python train.py --encoder_arch="transformer" --model="encoder-decoder audio transcriber" --dataset="strings of digits, spoken by a formant synthesiser in many voices" --train_examples=39062 --gain_aug_db=10 --noise_aug=0.002 --time_shift_ms=100 --n_mels=80 --hop_length=160 --input="mfcc" --spec_augment=true --win_length=512 --tokenizer="word" --vocab_size=14 --encoder_norm="layernorm" --encoder_norm_position="pre" --encoder_activation="gelu" --encoder_mlp_ratio=4 --encoder_head_dim=64 --encoder_fused_qkv=true --encoder_bias="none" --encoder_qk_norm=false --encoder_parallel_block=false --encoder_inner_norm=false --encoder_subsampling=4 --encoder_layers=8 --encoder_width=192 --encoder_positions="learned" --fusion="prefix" --decoder_width=128 --decoder_layers=12 --decoder_norm="layernorm" --decoder_norm_position="res_post" --decoder_activation="swiglu" --decoder_mlp_ratio=3 --decoder_head_dim=16 --decoder_fused_qkv=true --decoder_bias="all" --decoder_qk_norm=false --decoder_parallel_block=false --decoder_inner_norm=false --decoder_positions="learned" --decoder_prefix_bidirectional=false --decoder_connector="mlp" --decoder_tie_embeddings=true --init="trunc_normal_002" --residual_init="zero_last" --optimizer="normuon" --muon_scale="spectral" --learning_rate=0.015 --momentum=0.95 --nesterov=true --orthogonalizer="newton_schulz_5" --adamw_lr_other_params=0.0022 --max_grad_norm=0.5 --max_steps=6300 --batch_size=256 --epochs=41.3 --lr_schedule="cosine" --final_lr_fraction=0.1 --warmup_steps=180 --weight_decay=0.09 --adamw_weight_decay_other_params=0
Rows from block 4 of the text decoder, named by matrix and row number. Rows with one number belong to one attention dimension. Each number is 128 + 32 x the weight over its row's rms, rounded and kept within 0 to 255. All counts start at 0. Numbers have three digits each.
# q: attention query, key and value (stacked) (decoder.blocks.4.attn.qkv.weight, 384x128, the q third), inputs 0-127
# k: attention query, key and value (stacked) (decoder.blocks.4.attn.qkv.weight, 384x128, the k third), inputs 0-127
q.96:140144114127084172079132171064055150121114157073133167112128105117127091116105167120165159164121097061087112141090130140136093137212145135129146103139121106134153086132144112090162139179130111197115145152152106218137151093164137128139148115113124123140136120134099112170168150104139104153193172171163122142072095160104057092063084105142139146099145088149129126156080153107100060089096
q.97:140139105103075144122144106177134153116132145148123139100135138088131141145095105134145140144108188085145113150120128153126174144095123094136146159044165141158073118075140127137109115129186136058142130081198158194120044154093122122158149119105158146193133094117202103157108120130206198111100143163114138126139111124142084101151162119137139119106097127157159139146129067209105186080166
q.98:123120123147118083104064154102150034073153135131142105109119129127088074126111119127104106146072107128086158185138118089101068059185125135102140143128086119151180165117145106143156117120146108170089125163102150103066183094161201157078138135149134117095125171103081132089089112140094123060106122143132156108093116178085116133166160087139161149130092135085131137122090153155154098205107
q.99:116102076118093152151146174094121032160161073166108123073109109108123136082136111093170120151123100122110099119185082114183094117135071158117131103110176111140114071067094131144034143164087106105092120069124149090121052092133130148113087167114171165115144100093154151143176126102087119100137138151086152167105102126081079104106122153121099130104119130130189106151137088156124159160145
q.100:115151123121130054111060076164126136136194153102121111142121142160134123166099111127103098128121116128070133134128077145138096101131172095181130166164162128105119079177137085126143136142115121155095159157081116136122078104083174156083114127170125114156099113142143105222121151073122157114109165117144059111115047035144175161172154104092134088067153109118157151140085132144091120163131
q.101:081111149139160150127152132164103132129124085119142118142036111105151212145146131177122175141126074113119145144156103094177136118008111112165122077137089113164134084160133051097117129147111161100118144156150079110072096126150156134147108147096115107121100191142101107149195131102092140130089114151125127164155178194137110104102162046100174112111132148160130098093152133110145131107159
q.102:153176121118149120140166112220080152176174123116134128205117124102126130098129164146151195121150133148135172128144151125144066106068194094120086145097124082137138115108092130131147101089122170126105154085140119137154092159114130143131123125140133088147128136199164081161172070171143199146109179103122099136166127135140169152062111175100166092101124180079122104130117116170129202085153
q.103:087127103118124091116146139049104112121112061133116111136173117051069101125127121135184092097134128119133129075158107156143145104149110134076119192127125170055060131110066159135141173121119120187130087100109111079148167088162172108181122107143171160112126156141153155093126158112103105156156089132047132136077172112082119114080165144131091113121123081144136107093141117132137109209094
q.104:150169094155135110160125138151164213126113136124109107101163161074171093087118119116144153074211183155222125112182077122105132128108144097162104136100146091107083118160150123115110131106059157131172138078087080139157165131129128188111086155108111083112151083153129127056076123110193188098123162108113139146179188138151170161136123128141139104132131136155135096115130135130102106111095
q.105:104139092127140100126121100103105152150093136139163093098118182115177131127123133102122103170155179134145141119162144156160184126102095131189160156133088118142135135125188126162151110106170161120162135098117134188091089180175119151129118138128174165129150198139096054143121126126190135092149111165106079112130193193138117105052126067134098161139119144073144162170110125155050166097057
q.106:099047157127142114152100120174173140092169078132085092138152134121129119137114149155163129094089096200124159126139156113130127129128116137115138110140135088132119069099081175139170165116133117167137138118165137118133096234080169145066228141162186145125128123138153133082140155064113104153108164155123154139099189105073154138175129131066131152181131112135120103090104135089134127165181
q.107:107080145139125190149126172119065112151105086160100127132132151127173202102173154150146123163151104111144150115134180164140127127086156107097110107141071206127131123186071132170148178130129141152107132106156089108098088200084084062120115112106153132141132099126088170110128149143104143147120105124132203137159083097050174095166084160100065104111134146111193148101168138101113112112136
q.108:125107136199125151103177150122136161144071063139115186186155130105139125098071152086115144143109118140163079096222147130063155139125135142129131117110155137127090125183009101188134112116102144122145199122105127076129165122122121121158082154128156096109116107106143125115122108106111175111105061106109123127149146151074194125120088138141150103147095099108123066123112166124138088168165
q.109:152163071113134146099090157120098078133180135141137152168202118079130181123156129133143085137165097124149165098161191190131117172148108142186112110178191146126122145121124125105118159164168137131106145152114111116105060116158132103180081170116100120135156153154048149172101039181089096096176129132158091136129116162173092125104111113139096131097127123079130111180143170119092159169154
q.110:113119139179147144052155079136104164182101120132139185088116173105168124127117114127139095121105122145111048123120141115118134129137124069134133089086092083144126153157149111100142065134102150118172176109127110097094195125107133077154142094134131086133154106081214142100162135125160122117114097039122112124111111125148135177146092137131167148130089142157030119133055157106128048109148
q.111:166132081167118096095100110129094077121181111105147098093102153110119126137132095130086118126156115149072127146192112193093144084198157113146075148089121123181147103148163098172127127104149133140093082067126120135037084154130129136146124088099121085135147108156080188112160113109126167084155140086097083129131118075131150133169151183130154198133071112107164147123065170180137117153135
q.112:060191148114129119069145133151098100112132119140083170101112133145114092116146152114173091106118107174168116085116135109156144140179081098120094144145105161160156152167114118174142115122171105125145180169140116163197128113138109127141188135117146159146129145071176063184133138130086092122094151201098137129131112119124081102113123142134146142189181080066156058164115091159095205147174
q.113:126045153109111098096120126131124143082183145172181127053113182136130145161117163054167085063169136104066106131140117091110185062089127151144129100095150177105067091116121121140120130158149124104086113163095095142127132102134118153084154134137109156096119138085120149118079055168130113166084126141111129158072159137109126138145204090087127122149124111153076088128181124123152085121157
q.114:093208160110158116127104138120138132245160113118116126154169163132120092095164139131131149108065181080170141143126129140126133137177113151098134147071051150108182045214143119140142157155135121139081166152123091100072103129159115126135103167065146079122129151128112164096165125097111157137106129135096148135102077145156078124122181096172152108065146109121172100116119132107143126144135
q.115:156113124159137112098182082106221131081085116098091097106099158155135098109124105121135063117107206148158190111134132146093187101126166046161172120122178129065129140103146084102119096169123139103136167108149135131056181132085163127128128115131098120092124124135114149154143153160166143148175095088064122138162102151104106170113108089080103133080132137129076190127159097147119155129166
q.116:143125109082120179114164065144069100102104173123153146151122123106119140060203104104149115136133119128137131141152104143134147217153137196094145120158083074090111074176118128119184048071134166094089133083165132172149109130148067161134171135132141140096171099126200184074143119097137145122112072162132146117127118144134100137124089166147126088140147133107118157096163146126124189136166
q.117:135112141181168154138132132155115107110116182156145106167177133190175102122116093154129074130129147093128091122114114147113102150109149065164092140095127140167157160206115145102139110123175114062156132122152129146135092162203156148143200195112161145073134171133146194157098124127164208143133110153079133142164144169135142157158115105110195125129101146182135176087063136137174147152129
k.96:135195134120121165114142150134175124120165157142154207153132092146056111173145081135074116129141139154114171140166104132137146147066155119156101127103154136176165154139155064138086156148126150096093133079125146176141142149186087148100097132106094115136134118135077100167106203106136103081115156110155128116179105102133129055121175124097107156198168105156192125107116154088115163079061
k.97:149137161126177110100091151139164088133090204145131113173152151093145118041111125181168097160156106040143116125173127116196152178160077156165142147133118055138108164114099128110097150072129089101144137078159119139127124088066079147115138126129132125147130097136165115166196131097160122087140134130111139144153108139080136136137106142102122170098077176118136107233143125087128134158126
k.98:144107162116103075165121107129139145071161073101166095120130155138140102154140125143075150108135137206068186103149155077141097109080132173106135131146159155114136116121141174111190117124127186163148099157102132154073118164103153124147115085099121140128088082108083179166075149073138137119106111148217080150130117124116105081164141122159098058108144057106165104123102105188075108128132
k.99:140145144152169081131105095106144073152108145108104165159113120064125136187124128160132118090148083167114106137191139084157151120117158130176139181123121168151170124040121108136147149118078113152140152123153094084071147172157104089107103208114102132184150128100086124108151209126112158175128132174077127111144069128140111080113100146124118087168133130106170158133164084178159189104084
k.100:109134133138122181124125128135113124108152074125095161120068110158110158113102131080116149164107089145171102143146141151111142058121152064089079151112128117186163119110122137088148128171209125156062153096133148117105136139094128060151147126196141106139139106197128134086118166198163085136108137090124064072082120114081108127112098087115151076110178074125170148068169114147170127097132
k.101:135122136131133154177073154111106098193145106165042136099155152123143146186146129059093199139110144180108147138146107142095094121047103111159092146094118120109119165124195104126118113098103127126124162122146179155172196092151125157119113168101093129141118103123116077141132111137125091054145071131139146108157222128097075153110170098150103117138130095143077104142154161103077122116090
k.102:070053121166183129110105120144141088108123121152135115075147089119109106139160147091141125116077153156155123152065067132119191134089087105100163153141083148097162151151109094137166189170110104122098169155111144110124107108079135182175109164126077153146140081086141139109104113140086129119199110083139144099098143188085109171106160139105125174173130192142100096151109070075131079148150
k.103:119051095174125172150145091104156165113152181105104122127117137150122112139024114149140127117142132117144096116142115163171141078159154156133147133139144175109166104092085113196160148190125115107182158145117086141155135127165149094138131154134140113113115156133078072119086183109071116151058138167151095124119125090160173087119183129080138126077154066124114084143138140141160129188049
k.104:176108145128158130092180134134088173124085147116120133205117134105150133088134154181124116137137151078169151115155117097128102172105103092150082102147047096143084112140122171083110132164114138086154142155138162116150094095169110081116135102086142129101126151132126100123162103131145167193102073051148143133067133081165086156122157156177189114129183182131097143053150086109098077149151
k.105:176135104110133137093173165141113172093099168111104167164139132133193087097098119118154123143145122130117140088165130120164165125165076140136167106155075091133133101186103150118142130123134164102122140073158192138082141059183150135145138074104131128170124109126188154149162174107155099096167063120130138160128130142062074097093172093124140131159193095119184097201136131134085114120054
k.106:143081169192145154141165071190154174160141137098167115133116117128102109127100103122117067135136073163109112142088115145103044145147099131069133114161104167103118160122103197104169136129160090084169101197063067186112148142100150093114144136131155139076151107141083112083130103179117121144112179132080093107113157101140086114120109048123150173078101134148095121092105102120136120136142
k.107:111071094173118079149132186129136121187120184129084163103165088102142115159109121127157162102127174140132125133108134117127086135129137106112131108155122159099199075190139116149087126103114086143131175133173117125096115067068124101095131160116103146134123179133190118132126096103123056083177145164096141101094139200163141181134155082169180142118150110078129184113057153150171141106174
k.108:088092160168168120139143056067123145154103074091139081111139141098071145137136183129148147078095117100145108163122128142134110135187123093137136166118102170149087116123160110158075145166095065088207117150123137111134126106110132134156117119138124127102062120151137139157117152113054133159060162129149084146068119089172153176162187115128200119137110213098124162163149137160105125136150
k.109:147134146112185074157119146091129058168145127060103122134184097159130200169175119134130166132160121141091086165160098119126138127110123085161143141093086161162160135101160093161138119147109080081128174110145182100105119102149137091127122158177095108136140109073107146140141170120079094170132014119155113097094171137158112092151134219125082152153135120110188143112152139105109145098121
k.110:083186138138114146123151122103117186115101119171129098174090168082081115138153131176109142130108096096143146106094155123154104150127154062102129151184099119138074137153154136153080113152105141146122045175123164171103129187108082150168086084067161156090040097130133188153104113130160142078095130145148125160153148081128134190105175114148112146158131149149113122141081103207092103129121
k.111:143147156117115114129094079111164128125159149147149152150133139115177136130139161149155067111097131137036151130180160131139100130119139114081169140185112119112134123142117140131167150081165199131084138153106102166063179128084111099161106197148082096153086070120181141149109110125163185095101077170121086130072139155119088158095176110163132075169150114151182118132098135151113076201136
k.112:141184153129134173195099146136123145124149149113100169105158120138130100077095135160053106125146098114136132175126126057141183156102081162152120210095170115137186123143157110102086119150092084092124136147174129062133116180176141151114159058070106161145144136167127173115144150183097122183139128125110151137146119156132133085181084107096105134114185115159153179073143096151115123154176
k.113:104108112126126097122097157155104129090126120222095115115187143166111174124146148100155106202124061106071087139092118122125173180111089152087102145193147152106139176140152127100166167086141134110140103124124183115132122090179155113168149127169103069117202163086142121200106155076148122198141114148119113177133107088119110102174161139159174127173130118111158172133097115161137116109157
k.114:113127155079121098114093056117097090155097126127203161073105155136116169118180082136129126145106171121145202123154129106157114148159056104148148118123090143035207136106120111138121136155149097182090148096149156146178127133146176088203109109117097103075102180126105130110126123144174164146163098119127091136170138128169094120169134121093093067123109146130178186152149139144110106105152
k.115:141112120080145125091131102121173144133124081144098139147179158141116154129142141074129140159150170143196119137114161160163127127087116061188171127117102148118124068170098126155103136156175147088145182160153117075060129097104160187169139184170190161095118133116145072116090118113147194147139101119108127105144110143104111123112108121156228101171109145081087070072119132127175151098138
k.116:121135159092136097138123055103102115129100149138172101147173115111123115063086093081112128104140168160123226121128088126126162170090152082177137099078175161165092152099170150131110154120136136092038081126079114131107195109106107121071131130127108091137152170130117143127085169163100131087118111086092103074159104115128144151125100110123063119150124187132165085165133124197142153126159
k.117:059106125125111169150092155060158131117123120138128161114167105130140165076150105178135161137096095134146123139128109123130132201145147098098134048079151118134061167110068156182149114177175098122124109154112106141085116102130140148144094102094127107115141157114175167063095199100165102125171107175126133104068085068175102112119171111129164158173138075114127090149147131168149173085156